{"model": "contrastive audio-text model", "tokenizer": "word", "encoder_norm": "layernorm", "encoder_width": 128, "text_encoder_activation": "gelu", "beta2": 0.95, "one_sided": false}
Rows from block 7 of the audio encoder of a small contrastive audio-text model, named by matrix and row number. Rows with one number within an expert belong to one neuron, the router's apart. Each number is 500 + 40 x the weight over its row's rms, rounded and kept within 0 to 999. All counts start at 0. Numbers have three digits each.
After each expert's rows are labels from the 100 clips, of 14976, where the router gives the expert most weight on average: "top examples" is what is common among them; "loudest band" is the band of the loudest frequency at the time of the peak. Only what is clearly more common there than usual is listed. The data: struck, bounced, scraped and rolled objects made by modal synthesis.
# router: router (encoder.blocks.7.mlp.router.weight, 16x128, trained with AdamW), inputs 64-127
# up: expert up (encoder.blocks.7.mlp.up, 16x64x128), inputs 64-127
# down: expert down (encoder.blocks.7.mlp.down, 16x128x64, transposed), outputs 64-127

# expert 13
router.13:450492461473487507428517507518506507470488469507502551541538519503544530575490441565499544500535472523519435535488499526572548419503483575463530498538410501526528576535550439488517494524469502
up.0:539524495438481523482481524428525524533474487502524455506470539468474585504525461623532407441528552510522473462504517492495531476455406532538478471525463482497456561487552501447497550507563488
down.0:455574451528487489504572498452563487490472492469506423471384457463509511529433490536504477536547475526531473556530566457475437556498528480542541479501525492504581455522561500480451528478484494
up.1:526471473476476545470489549492556483506563519468489512534555563450520644518534498510475463567467540391481505514573563482475423471557477478452448496524483477432502544517480454481523509524502590
down.1:576438440488510555537519549524519462422512465514595515487532471450484492507502483563437495461512453518462487504461480482538535522430516420522494541507558519496439528449504505542488483459517503
up.2:505515416411510480416509552522471477519521501442557518457509516458459502515545483548475520526554486513479460542448529435579437574463487511545515501546439517523497491460572423478557519478497471
down.2:475451512497527467610536494456538581467509507415446545486464487558515501512476554517465486518559463528552484556505530509537450554462478467451547616424427467493508525467514496479467538503468493
up.3:498511508475462472504523525506476450494524470470444480559527448521489545470501454511518474518570516460524502579466547492498471440504572486467443526517549479563437483472488540527498548585462530
down.3:512565456555586516530422534487474501513529465554555508523542553496478455477558542490501517445469455498540503462471521462436529470494508543513497452476536540480483447509478408515480519493509522
up.4:413491490497552446505443541468539546532498485493536471495446516477594522547536479460529484505457511480425566453440501495525489486534512515502446517479465507457478513428507529405468513482490385
down.4:434537499548498452521471483501494453486475517481544476507568501519607548556457467487492592500551506476554466418457576504516507505476529483536425526495452550501489576576514473502437538475457511
up.5:488555527533522455553514579443568495492486577524454450538518504537572466498488500460522559453498454530513624452503458529531548530517500494571400495499508511424449557460475510498516479499456498
down.5:479496540553489478527500445551479418593472485517522466581510531468477474509420487486463483461518502464495486457550427583511503533519508502545443441532522516544471505467429425511419538442520467
up.6:469479470498577522463474484484501509427477444530490463508485521464538471477446561489446509433556526548481404569482504415598473509448556498510493529431472495543489535460483476549515488482523510
down.6:464458484518502506484531555503521510511496477511512562468516494508473514441519467507492421490544488510434455482443506500553405570471498473470498525431500492442471537489537549505520510484399558
up.7:453533535475512450472455487491436477473501518492535481526533476588496516505548465479473521512451459465544521483569470429550517468475465534509501544444484540429544441547531488400499479444511441
down.7:504525520561498443508533517484498542526514510529449462487468555510527568527496496505539478506488517469487475520511542453441502541531590540502555434524442467486540561546506523445492519528631405
top examples: medium; bar; ring
loudest band: 250 to 500 Hz

# expert 0
router.0:553527445524504454561474523490461461491465484514445475519510433507527491468488432518536510475519452490584569515515508547480505448496452458528526491511495611516490482502426512440521505451472505
up.0:491480500496472469530485540572534514520496441497474521573521503511545489485479467508483483506592481460489481489494486477480520469416499518501460503553482504494532540467495518556432508456529509
down.0:537460534546476499521512561465476468566457563528553434546496502512450501476518465496518516506541492500507523477516479497454459509456494566487568483495509422423541523482427463491519411568475436
up.1:474508502537402529579528546458477457498526495471600514430493501441507468543513535468526559481530515558533461464453534507471431545524528504478516458460554414523410482494424526539464566473486493
down.1:510485500504436497531525487466492538475569599540507517517448466444459524458543512464513472495456585500410460521473539474476545560471526497502505505560538454528543572522511500506467524475566435
up.2:456524500524448541522513465499514484600463558548526552456511501469502520522512506487534492517430504544583444461465536522510514516489450470572447506522536490562447488527496486503557521491516538
down.2:562511471485512512524477515519524520384504516472496521487492484479462519486513487555554550499463495504439478553576499537545515521458568534436560540449501513463538547500545520505395524486486514
up.3:484496505469533501571524510495467519449551489509545483553594457503511476445494579501544516513524512486545480516442443479521514567524526459535516493494468505496488464470502548540537576450536496
down.3:475516491424502527454526545496522514528510508443502519419445521526514453541481454446377534471525584565448439506466498549459451559465510472487476518497520444458546527515512486462577475502541419
up.4:465503443500533532482528536503507445480532479410506517510495564483456475475481559507528548495523505557455482567540480463500460502519532505499572540553452481497454479533500460457531455520581520
down.4:480475576541529522448473477485508595503500503490493518503548487487486503453489424554451494510538495475596406489469550500405484549534490501462468535537440468494514570467579543488520547451473550
up.5:509532454479499527532423518484470453475513533458495429553500479506524516526513452498504458446487526498525498516463482545425507505478484627580518454456506533504628457472472517510579486461442514
down.5:402464551544551513532488446440501474570490533478501556488511536506553507578523534504432508456430499471486543529507488492507500509516497451479480487535538519457459464480529484470433456487482530
up.6:477541516493475469488589538473518555508496436451428469425489475383457470425473535518491515516483461533526404487465524556454466499545553473478429436501466508453475499512467507481448440517547536
down.6:556487505491413539484439450538464507528548512553617518478479457503491562580503550469497501520448554501446515468560524485440519501522476490530490473558553460550496500564513487529488563524490449
up.7:494512574470525516564560553478527446465494418493512438450494416477466509459502519481519534471473479472510474429417410514507456478528581531441492560482499539505480474463512479461436508548487533
down.7:478507521452411474559433454554532506418501512488506484494530497528502460476483517432499498464537577425516517530495521582518567573417548610494503472529477567483498601528537517521518505508492413
top examples: reverberation; text has "room"; text has "reverberant"; membrane
loudest band: 1000 to 2000 Hz

# expert 5
router.5:498512495547487509401540552568513541491512528543513488560466443499507497545536496551483438559511479587497520570566482424551458528462460495476560536487470524455426444545550492504429483509519540
up.0:468512510478537486472453521453460499486515544431559537535572530495570485521567512476587508520523440472551535522488558475519495476478516510524523476447521545508474518593395528426447487523510487
down.0:542526508451465442447492419455464521590535544478500483440495558486547490493430490533525496476443505516528503544515480564540530532469558458478456551441554493538517480445526519437467524536476416
up.1:543497489538521496485502498476461538563515554435456454540427517420444577501447544470411493553531454534525493487460462524506558510552426461532468521497549441509470540565552515424530473456457526
down.1:456536511518462485420502502586452532533462536503529516449537519517473471520446567561531558410489484553462522497495529499516529464464557597453526467487536446506496548513529616425482477552558442
up.2:536554500542426513449452481511413536399487466528491470533460403498539465467426480467553499476489481460557505471460451408490485535480507531485549572485494518474446508512481490454488532381466486
down.2:554481469540469469489439535431503546453488511548535513585482473489391510505545417496514546582489525518466543489481540470487498480466488474530455517466468462532463506567497507488475444471588456
up.3:473514488546471618474455570540411536544463556483489563485442431499530512553495574469502469486497478572499486554508566469503505465484501502494517487438467493551527422457516553550529551599496532
down.3:496505478565481513504543517549589478522479530531532453449515508485470597515476553513470451496455542491460474532516543487465463475484540530454446485547508595475551505432463497408492521532513508
up.4:553393490529454500562515551461520450491521533471478475525454548540500547470540442527498490553550498556546518471515465482538478549492440527518494477474528488451485509456498502537498491547387540
down.4:518529460520503512453503508547485399537461374524532533499499464437463492540452519471544484556530443579551517445509451509410384497455505512483550545480450479548511455457542467550527495552545544
up.5:494466465514483481473517559549500416453437529456460481497507465475480520429488483484470532574431520558461520542506443484529448509557506521456497510537514474452432466531498471503526514514525526
down.5:443548436542501531530480531581513558523495451474465550539459478491405475601532528396490529468480495493504505479499462478486471504454477496505443556524503540531434486469454503556530428513480523
up.6:509489552571435526511457438401557517544430401510499495469441446511525448511538493543503404471489463543478483497552528463567490499455420497525558497546443492441505463459537481473496519517462540
down.6:600497538446475507452522489490411508416533535513518539488488496572483514558574569538477520506548526509529509525576497522501475518519478443480475590470532521476486539589461449535518477562528538
up.7:494548482530469452484562518478524472557496476471503471517490473489400495505485477527498573483459419433475496532575372544466526520531486511548463540594501502543433511509497492487538504515516514
down.7:431485475532483470585430515506485473454489462550479570516516487546580534533523485469452496539451486551468518464469471486468524505544518496583494514515481426490542447499576490551472509535517513
top examples: rubber-like damping; thin (high-pass); action: one hit
loudest band: 250 to 500 Hz

# expert 2
router.2:495534493562528432518455500428535518430524586540390483515452557541520496525529497519530523486494493401523509448481468473529497502508484544505462463489544515491516475547535440486580521476502497
up.0:442483472577473451472469507414481528502549477450495494490535522537515520455462528471490499492490541460470485569521446481506437508492518487438526603544481437589493534508466535567510532401427524
down.0:535566509433469530519509547452541501573524486488585466525534409468501497451473469498557509509527491517525482517454439515516514555541512505546478526564492463467508509483526544599599522547492424
up.1:504476524452515491449449477510462498451508513477449516465522612447503522470494508507489455501440476419484477467465492499531508478546465503518556491506414508469598472478510526555464494595432557
down.1:520489510488460444513562532499489449514452528479514450479491504537539444472558568495456454491501535497482466434488436519442508475465516545508475468508424473422525438517484510544518484489441456
up.2:516468467543455516448502444433508509552501457563572508485546505450506486469490458530447540498487441498592493503478471519518510474597523462536499457506453449486505523457497483423521558581460536
down.2:506570535525559493563430466529479512495520448468528559535453477505510590523605498504533498472506492440541514484514473557540546430428458569482486532464495525480490487481507510454519532441544477
up.3:479493513478489510470485488525429440447473437485466472532537449542561489485462518534490545538490486528472507506463485485515458561465541493537481475545484442422504503429549407473487533524513520
down.3:430516546440527554431549514518491490511540500513510455416557533499449565570506428507465522471484468475559536527541510561488540504514519483528460459547526554460459521515425458486462472474495519
up.4:441523467520517552548473536463485523468489540508491592510525470582479446543490459550545493463486482462481484495458460545471513501446458458544474472463527613555516515533496511430524449489466516
down.4:428479467516519571469508480534467529520518499516486468537459470476483489502491520437498495441492472580515554495549572470530488494545522478445525537526558604474421471536474522481461516512457579
up.5:588553460512494508472444473457492572499508491520469537486518534472544494541467494575503505478547490498434520520478545493513513527461489455463515541432436513556483473476531512415514491552508568
down.5:462501458503564521527602516561484482492491497452535487519461501488481531501529543507527477533433526476540556508518512506471489487534588552516444467572572530521561440497496496396546501514498529
up.6:520498493469537526455507555571479478468483483512483488533541551532486451474540545437523477473491560435500439556519563457483478508480545595536454508535457522520486578505516476541469523576545480
down.6:514460494460499446502544516506559479502467534466599490451501502460455508392451512484489494446566443508510562501521449532537475554465514455476540541476488477485522525477483531463428501442478491
up.7:510484537496478550529543532488463540511487540538418517532491510446455537526502484579466478498565470523538520424484524534548492428546581484465508515446502492425468539509486471427427503478553536
down.7:405481493594524475569485489483523512437495540449443482514566473413520550475521508467519560403487468497503500484441516495455498535471505532517490511444544525544573433556508454500512525485498563
top examples: reverberation; text has "room"; text has "reverberant"; clamped rod
loudest band: 500 to 1000 Hz

# expert 8
router.8:543486468529502506475535556519530496517529547542520568493478510530453518594494566540480505466494518485443465583498517404491465500460486466498509507547452488520421467487548454422484447521487540
up.0:488522522520519530500491545449487501552473534473545531538486503475503502402528502511411532460467454557494493431559467502476489519417551540547466543416445445504559478433561456498457508459550573
down.0:480518543486484498413538529489462499495440526549497537553484550507550563485508540502489504444525502537454442563513476516533447523516496480463460438509477516547490530504515499544530485375516550
up.1:491495471465536429495549490447550566601530490483426492513479524500501476489509470491474529502497536524473492543511491581478525501481403445517435485552507536516481516517495515494538475500525496
down.1:463535450435459563557473446469548439509452487504514540472485463480496416563433503531504457497638463501520481494564511529527518535495497534498512490479538511401435545541525503477485516503503500
up.2:473482487499489465468469494554476530494537538485502529505488451519474504474592589491473537497461466547512481620428486496520490499487538471490575491508497478504504549490561501455444455456459510
down.2:542506453569575558501476457543408476507577506503404502423478588526474516453467477532464522509485522484476526521549456531500539493461527576511527518498506506460471516514455500427483509519443550
up.3:506501480475493469542489379516505482552584428499577444492468477513488541427548502511552428494519557500425519534557528464431511527490453511473515501515506508491550556521534528507483474462493429
down.3:446478531528474431588522498542526517466456478509492600551485470503501477563446530442474492568512520510453464524421523442449509531468474489441436502538471436458475430464479496557537529558485541
up.4:511525440503460417487533516545448495461492461500548499557501499515525559495421446515491468502582500564489505475474509500512425492489421513481512476410500554545578474496520509529502548462544453
down.4:500462560431419488448504448468527496507447502527534516513590462493559483483477536509537469503436428443398582482517441518479493490518493430491496494474444519477478511515502478431497423510535473
up.5:477479551520553492494508427519471560518500530459499451446500549502548480490531536513411460478585583497546459511470544528490515507563474483503523503498456423505506503512487456495482509513468490
down.5:540504489476536449461483531437507477540540528477507547425493550472446531432515502453510473499527469445514502484518509508494452477571422500455427480542560530533526439563439522521503522501545550
up.6:469507561476510530562457448508533528485434502466514580517505513476436505428452465480475491496453441523508471522571460500591537455493477509516488562460444461483466464531523485465495579491596503
down.6:473471480537456433476460534535485490409471498476445479530535440483460482652514504472443488477560428541470472465503452463539503528500489525484542428472458549534477476495512499536481511495485495
up.7:454490432469456431468501585503506457548454462526507446467478488425489545399493460521512505541536455521591515411529395505522502499531441478554519453497452464523463555504471453455468559496530513
down.7:440513555525505521505547439567496474479510526504509447540601478512472441568529517498507569457447462552507546505499506469490476560522526496565473486417460447497538547511545526502527471540481487
top examples: one hit; thin (high-pass)
loudest band: 4000 to 8000 Hz

# expert 6
router.6:483537574494485479489489515443469551455481481517527452475551485510502531514439537477538535441540514494494517487516491475526491494486474464478457524550439479490498483472550564508456438451479449
up.0:513454470495466490524587473468482462489501478527459458526588464505458525481493468522501545584440498551551476520483526501525525453519497498572524490450460491443578501502423553504504451415537451
down.0:472506492516512449412550494515539476566556593537548509470504521593507503547549426478486510491522509520522524493477495504516483449599497443516493531508490468524453542577544467492513561418468494
up.1:522507582531452536570507475465565531482467487470480513423479513575551488503395469528559509497486537527531514487538603493480450487503500540527490564518511491476513493536529465440461526491438505
down.1:551487436460466494456503511541446518543577509455527560573552483499466521578490510526421546517414540473512559513533523549538464475486507476521450477500545480481526525522467518515552527533503541
up.2:459562487541511484497513487393432471467522523522451471467600403504500556522527486503516535511430562493491507484519463451509487506534478502480429567522484436495520448455433484542504423491380511
down.2:552500503532477500590462527515468469510490556496527528536451419590510538427432498465546461515540458498514519508544504538504557518516505507528487555460458525484503528418545516479510569442567486
up.3:516444548481515497564493429483446511515454528540454441441432539562498545558560593471463491487471494451491519521528485493534523529476503438532499508518554467465470474527531552461506404458531446
down.3:462502528511569456469442495440512507513499495477477545433488466542455481465420471508414484560528508505472493467526453480570458475536516432497440498513507487490513524468535495570596510503522453
up.4:483476487508616462474460465427483563530527497494424434514455497543543430544478428550486526491434513496556545496497553470477548471518523530436467469505486550522560469464492441512547508543478510
down.4:502488460538518502538511490464520442574442584584526521525504484477554578447513481421509493467528507483525488467534418599449486529444515508545476481489531435485530497441499476473552441501458535
up.5:488539486495511564551492569446517536483500459525513529496510508472573448520479467588491576518490488454458586547461489583595506491492499542528539529526524472560509508520503513482495492478544573
down.5:462506483466432498464558492543499455545479572545541541534493481457487513427508515481524418443550512484520446467505543482475482478563444577431542505423573462501520467509536543515493570455498483
up.6:519560480555453499594576477511489564528464499487444553537486543529550533514503461517468534498503514525554531476540549588534508450476477450502523497498548465459539527580473484468560514515461505
down.6:469548526488554475493541468569497477497459469541522610409536568526521450474477438502484518494486463494485507502514477531492551585525461493479453509526535533530498504548546421555492498464478495
up.7:483509539433550487487525419514508563536444495506455459543459500506522486555502519438507531460552505499459505489443491454464552584518482523500452503558558536453503463500565546492635493477540518
down.7:486498500490490518486533503406478507521468578407532453479447530562523502531504522469458419527507459514555411480520490463556426507429520424460451520553542527507527510587485515549582496491447518
top examples: white noise; one hit
loudest band: 4000 to 8000 Hz

# expert 11
router.11:532522509554556532445509438509591481431522488495455524510511534472466571465458542552554473492479505516494487460560557449552468452519488503489470522459537514487468493465578475491543441494463485
up.0:469512498525594509495433516561554453538495460483554518451460501526474453485542563530465501453513498487478516586495450505502412492594513498525552551570496445484492501465477530578501488611490485
down.0:439569487496523535578468523495509506487530485500508468529552568484543472445529584486507456516522556556576489458494529506435531483530491525485514557578479437489406489497527499494441484559520566
up.1:554525499462566447470473546523506499551568465418536528504475519520481534492470606481511550529510527519482508524527461505513518494555473496439476567644540553442518503465484420466497489514505511
down.1:492535462462543462465479495510427435539455529465488537623513469487452442511541506452543418569461440484504458500483448530499494544453473437507449472531482546493459452489457548471510477564533473
up.2:543468486480444492448477477468528478473505483572410577465524483514528550524532518531489480604471498495447473478461520439490473567535504558535550481530552406517453482531515528585488435462475485
down.2:511426483565439499546492513537466475495501440520487513398491546571549469483546508480520498518479492487528464497475460509486507419443469561522532522492450466443593467452498470410517452456509483
up.3:533559517508497542501439455545487537556505501469510522495463512490506534553552501520451520505479503527585530506463486473543522468490518459531532503447469472421478409512498450449539511501570488
down.3:526533577519519484399526464494492448473440551431495545516516463589516513503471480499464544544473540469494538595549462508525550574483570541473520545551445482505483515549550506557468425546460509
up.4:451509487501462490511480404575511504500459476468436436515522486477553496542491526573468486493599462483505536531538411473496476502426471461505528484518536503470528477537549533496562467469479533
down.4:501507527593495435475436511470467448493517455499539484532477493554527527403524512518440444533500581467486513486510450488478508466487546465448560516457493482442479446518510469490487504499579556
up.5:438459557439490539493481457491527533567446575491424475474548549457543569523493459559523466490520532500511444492494542541450491502529545464517550520434473459490512554600543552505462517452520552
down.5:516453467556535532483496486477496537496487525547505531450515540556476508489571470485457594452500449464488571547539531511461543424533513503478572479497577525512524481570507443487505514550457589
up.6:525472521513511508479572475494407521492529555534446494543571425496510569492514472485469480492481472481476527457474505502532522535579570460531445490507548507489477503466428470600538446461483457
down.6:408536464516442470584561550501471500479479521494490482474518509454452462486379492447542507453437528549518490529442474539430525481532504529493455490513498460489570558510509523463493479489492434
up.7:556539545505438437485462490514454526467505466550474469539521513551511531482517483544514529502524495555577532493500534506451600464572500479530495445447555563438513511450441483527481439486480521
down.7:476442444464489468460592498495485455535552453490545529545563477484485521564483487460549508478473434428494553489464577509440489456526482521496520515464460504515478523461502478519513455493470481
top examples: small; action: one hit; white noise
loudest band: 4000 to 8000 Hz

# expert 7
router.7:539506492569429539520562476560479445470577524502504476542397446498539565494498470508444555493568514533541513492528469556509496506453460524468502542450444533532469508492458471580476485487539459
up.0:480455483499434478522500473509456447501480489472419439566505538541566435502524460472502512506426499534527475486468443557484460495508546548493532512580474538562444446498405534480519497492474497
down.0:527475564502500539467537519545526460507503434558522425458443502498585585567477411526504517489484505464524543457468469513525474470586458449527492476473550461519538445488505490530459448514493535
up.1:532492600468392519568541514482472547478505525542456510498450508555510559442440502558480538434435471523495428503473495495467521487513538541508539504415477523520463469499468526481510461518495514
down.1:438512482569492531505449486486484483428516574499534462415464484509523578489508487452510541549594494502422536512466505533537516481508475482486476499478514458452567518503513530516546475395497530
up.2:514453467492478459471520505493456527464612438522458512462479533448502524497540492540503506513412516467434506483508498469546435481517565552544483492547482445525475539518486461476480425428410542
down.2:486500570425495510474478536489576530493444542462541543450487522468536529546527531496519507480540483487473496454416559507541542555500484462521521477558530511500552474547459523472546481486542510
up.3:477435504569520500530472517511467457581514562539476514437534438491500474444494484469502503583477458513483481471529447427508467466529530486543484511464467604499534475468443468465417470422519427
down.3:538486517440437486449496517469467539527461509503464415497535490501526530570510522544488463480459551511571477402523539484553427512478448501542513420458553424487503508535630484588489485496488501
up.4:500503515478488507457525539374449456538582524497550483484508484457523452452496471497480475540518509506509545481455469505526489482492495517473546433465462530518456544479471449568492450502494513
down.4:551434463486559449509499487506520477485459489556525519412530477419461425498528464478512507523477535514511385442451538365472523567467547438549528534440510544466474500420484480519539562488466502
up.5:435525468489510507443456603507432512502520536437515575492514442513466520527492541563550549535466537473485546508494566575449485512518538520506480453436493521499492510531477446496536482531534501
down.5:540533477512504508571525532484467497472479487520536524515480462504538507501464516405469490477488512453523465517540540527567458527433466409529562479498505509509465553548495529521420511464489466
up.6:479489502476536539454457503501516524589461494556438481553512467435494482485482530494489454526432466538486531502519556460512539505486553575440518482518547439422474488586494499488546509540498530
down.6:468491541571563464522519543564492493539440537532497486464549521540492499502423472450456564526512521469461541520536425489413454508536512499467427507526526456532464458453477487456462531431467529
up.7:484541444543466488552533512528529474510514437551524475466574449509527514483498482473400477581572483521559463529488506515524510534452573474416494490550504528427519531481508539540370501527437476
down.7:548477569452565485428546479542450502498531493501489574532503511527493442496537510558456583521425488443508491511515480513560504426527445555464502460436486482481403537557533490482527471511560522
top examples: medium; thin (high-pass); steel-like damping
loudest band: 500 to 1000 Hz; 1000 to 2000 Hz

# expert 9
router.9:475504494545564505510481585570568507432457562490443528434525554451525563479473481474448476497527448525545560494526489535483483462488541550537524533499580582533477448443512509534502486526435577
up.0:495521468514531578541438473492542520475479455458528516528520435625538571448496454554552491490566472540476531495525525458446512554429505502548537457488518510504474435398455416475468486486476525
down.0:594495457489457550515531502503472538548518479458493505516496501461420434559478505496496458516605443459510477485556526437498444483452425525441469485471460509550420463505489484531474431494554456
up.1:519454470481488552560533519529488458494488504477548537505522537473412503480461518425550563539498458526570481464474399530418443457534464552520516443421560561522439496536537524574501524431471559
down.1:449503513498480443459470476544470509467557545536478488558468497447510454477519520532500444532498512515545558494499513499513479520502481414506499468522510501493470456464411526464536582534577593
up.2:543514459536489437535525564456518451491500513477547508535454486555493507429507456438489495478490468457443498392455497536467491562528543565478494513496493508477497547440472538499486513428467484
down.2:532536441479487509495440433498506510564472440559470522486476467484450506490432524460498590449445510499527572531459460485498524424537407506487467542477465493439500425491477481466525564549473481
up.3:541503516514612433461455567484426470524552518462481528443533466449560523500513530543540505492526539468496532562437534479514510467503464466540452499474500400517489470534490568486485487595479562
down.3:512519569593463558605460419445575498538432544445437473464452482550525514451495481437489496499505470494488510488509527545462533519528561547531487471562435493561496482505472459538563546477457464
up.4:502517521515431534500520476568477467457530465502518547446508466488429469450440478511583494521506470487461476473441485460505533521459459533523477447528481510561502458482573460557495524549470586
down.4:590512544522460486507483497474554482488514562524510467498525484503523525496561531424476472412528508520527515491508498560489514502441508522434472536481487436478502529483437520611548547466541550
up.5:451509560509477479424470532580538430554438481512394517560566481491493496494564437535482516470495556472487489521461464523550486459473462590429482563398550462545530426532537517482451502468429528
down.5:553540500477505478544516550487576454503472505538464464437535533564542435476534484501471561495417505489526496431528519494458452529525493426551482552585544490540526559545550485513523486541445524
up.6:520507596503522494546477543548464485506496486532515526509488447483442467502485530537470487521456454495468549549486495535482581484564502545597455446563440595485460530469501463504485423521461474
down.6:490532404517539454524508498514516504472543485452541499488518495482591558517515499448467551501472489529549537496474494517516547513416476433470510453442527506489480508506532516480535552502620484
up.7:507509588449494523613513501495487486555463455472541527468512505576450513478555516454478529549477433412500510487457510481434466452465488593441487432574527510485514425449473552527467538474512590
down.7:562504560538526459458428501475524422417483506572510412467490509478543413531501512503539453491452522471493515506452449532476530482514506460536440480552479527416530569426562504526487575515513479
top examples: small; repeated hits
loudest band: 500 to 1000 Hz

# expert 12
router.12:460517517534570487486479495464501570548510460437446501513586515462530524467511433519573548429540439538539475453416553506499483468456518467475507533505555451579474456527451522499513501532466475
up.0:491483481443454528492447516512451527511493456516493501536547485492542436531527503485495511515490512459495517546477513458426590495593452474498467456492542585502471526430491459481496429480463528
down.0:473552463507551483505462484513496540470511476457505521506533459557496486542479463489572530454452452463545576465559435512509586397574515456534506450473483511437471525524498452540423586534515505
up.1:525513448489515464514435494485466524473490466410434508465530556445414499483405518526504493501497419532437560458445530459458481456454498507514495498528478482506510499464512515409494543566523519
down.1:519487480568488524523547498523475591541459475547513487438439522536504545492561442561456552509469495505553435505506501471489500455520516554534576523503492474511513447504573522498530509522431578
up.2:491533529494531517466433549457458445475477529573509494483555459534485450502505481443452462396509510476495495480455485480463510555506397564522455458558509560565481460484497542527479489523510526
down.2:493474486563550496515526521434498530448514511441488482481463489503579563527429502521508489388501569516507539501524539515498436474507450476446514529546552493494516525498569437494461520531472526
up.3:429468510522462470462503512438548475490477499468494506487525470541439535499447547467463512506452519506520452492487537470468456475531438487442541575553571488527499540511525495580498515605494415
down.3:504510512459508487490487461436539465474486483578514515513494511520480516528533571464507491516478602463491521514495502510575436590526511475518516548483422489497479487450433446478506457507537567
up.4:555564529545449477567518541513511535555480563455467446487415495480507445523576512530491499581442546486520474512482516472438494500504597468538530455476578516481469447491542589487496446510502505
down.4:502406516469562556469530448491540441511543400490453483409466542540535446506561525445493464505570474495459484539477385520503506509457474457492496495545513462504491530519496470465580484481524475
up.5:409491502555533516545570461490443484456505490474476493481542479509516513502521511522554502491546454537464514504429535483490520521501536539570502562524465414516515531510466525510505572549436482
down.5:465520540474467518493490501468421526526544468555493430438503507539523534564479505477451601468504545455531573567491485561513554456555561488452546497462467563444471482458527475447480533433470456
up.6:507473473484442477522537495525511532467509466467538539575489575510481470504480454492468493483564394486530545510549510558569510463491519517494461452463540471445480527543513445529478486518495468
down.6:524477496517409512464538539587492466576460475515487549570520494525494476502471444508470519555457504472492487503519482489422470455560428463489514511545533489470502485558532486548537420534531546
up.7:478518557507447559526507567455432500451471516485471516516539440552496521522496529538536565560463445510521510431473555526524504457460553458487496522487361439466495569559472506532363565512445534
down.7:445582571472497487562549509532520521530505422574482533505557490498550478513512469462515458482519463439524474545502501441471500585572474554528513445481557513452480516540466495467505485489574470
top examples: medium; material: steel; pink noise
loudest band: 250 to 500 Hz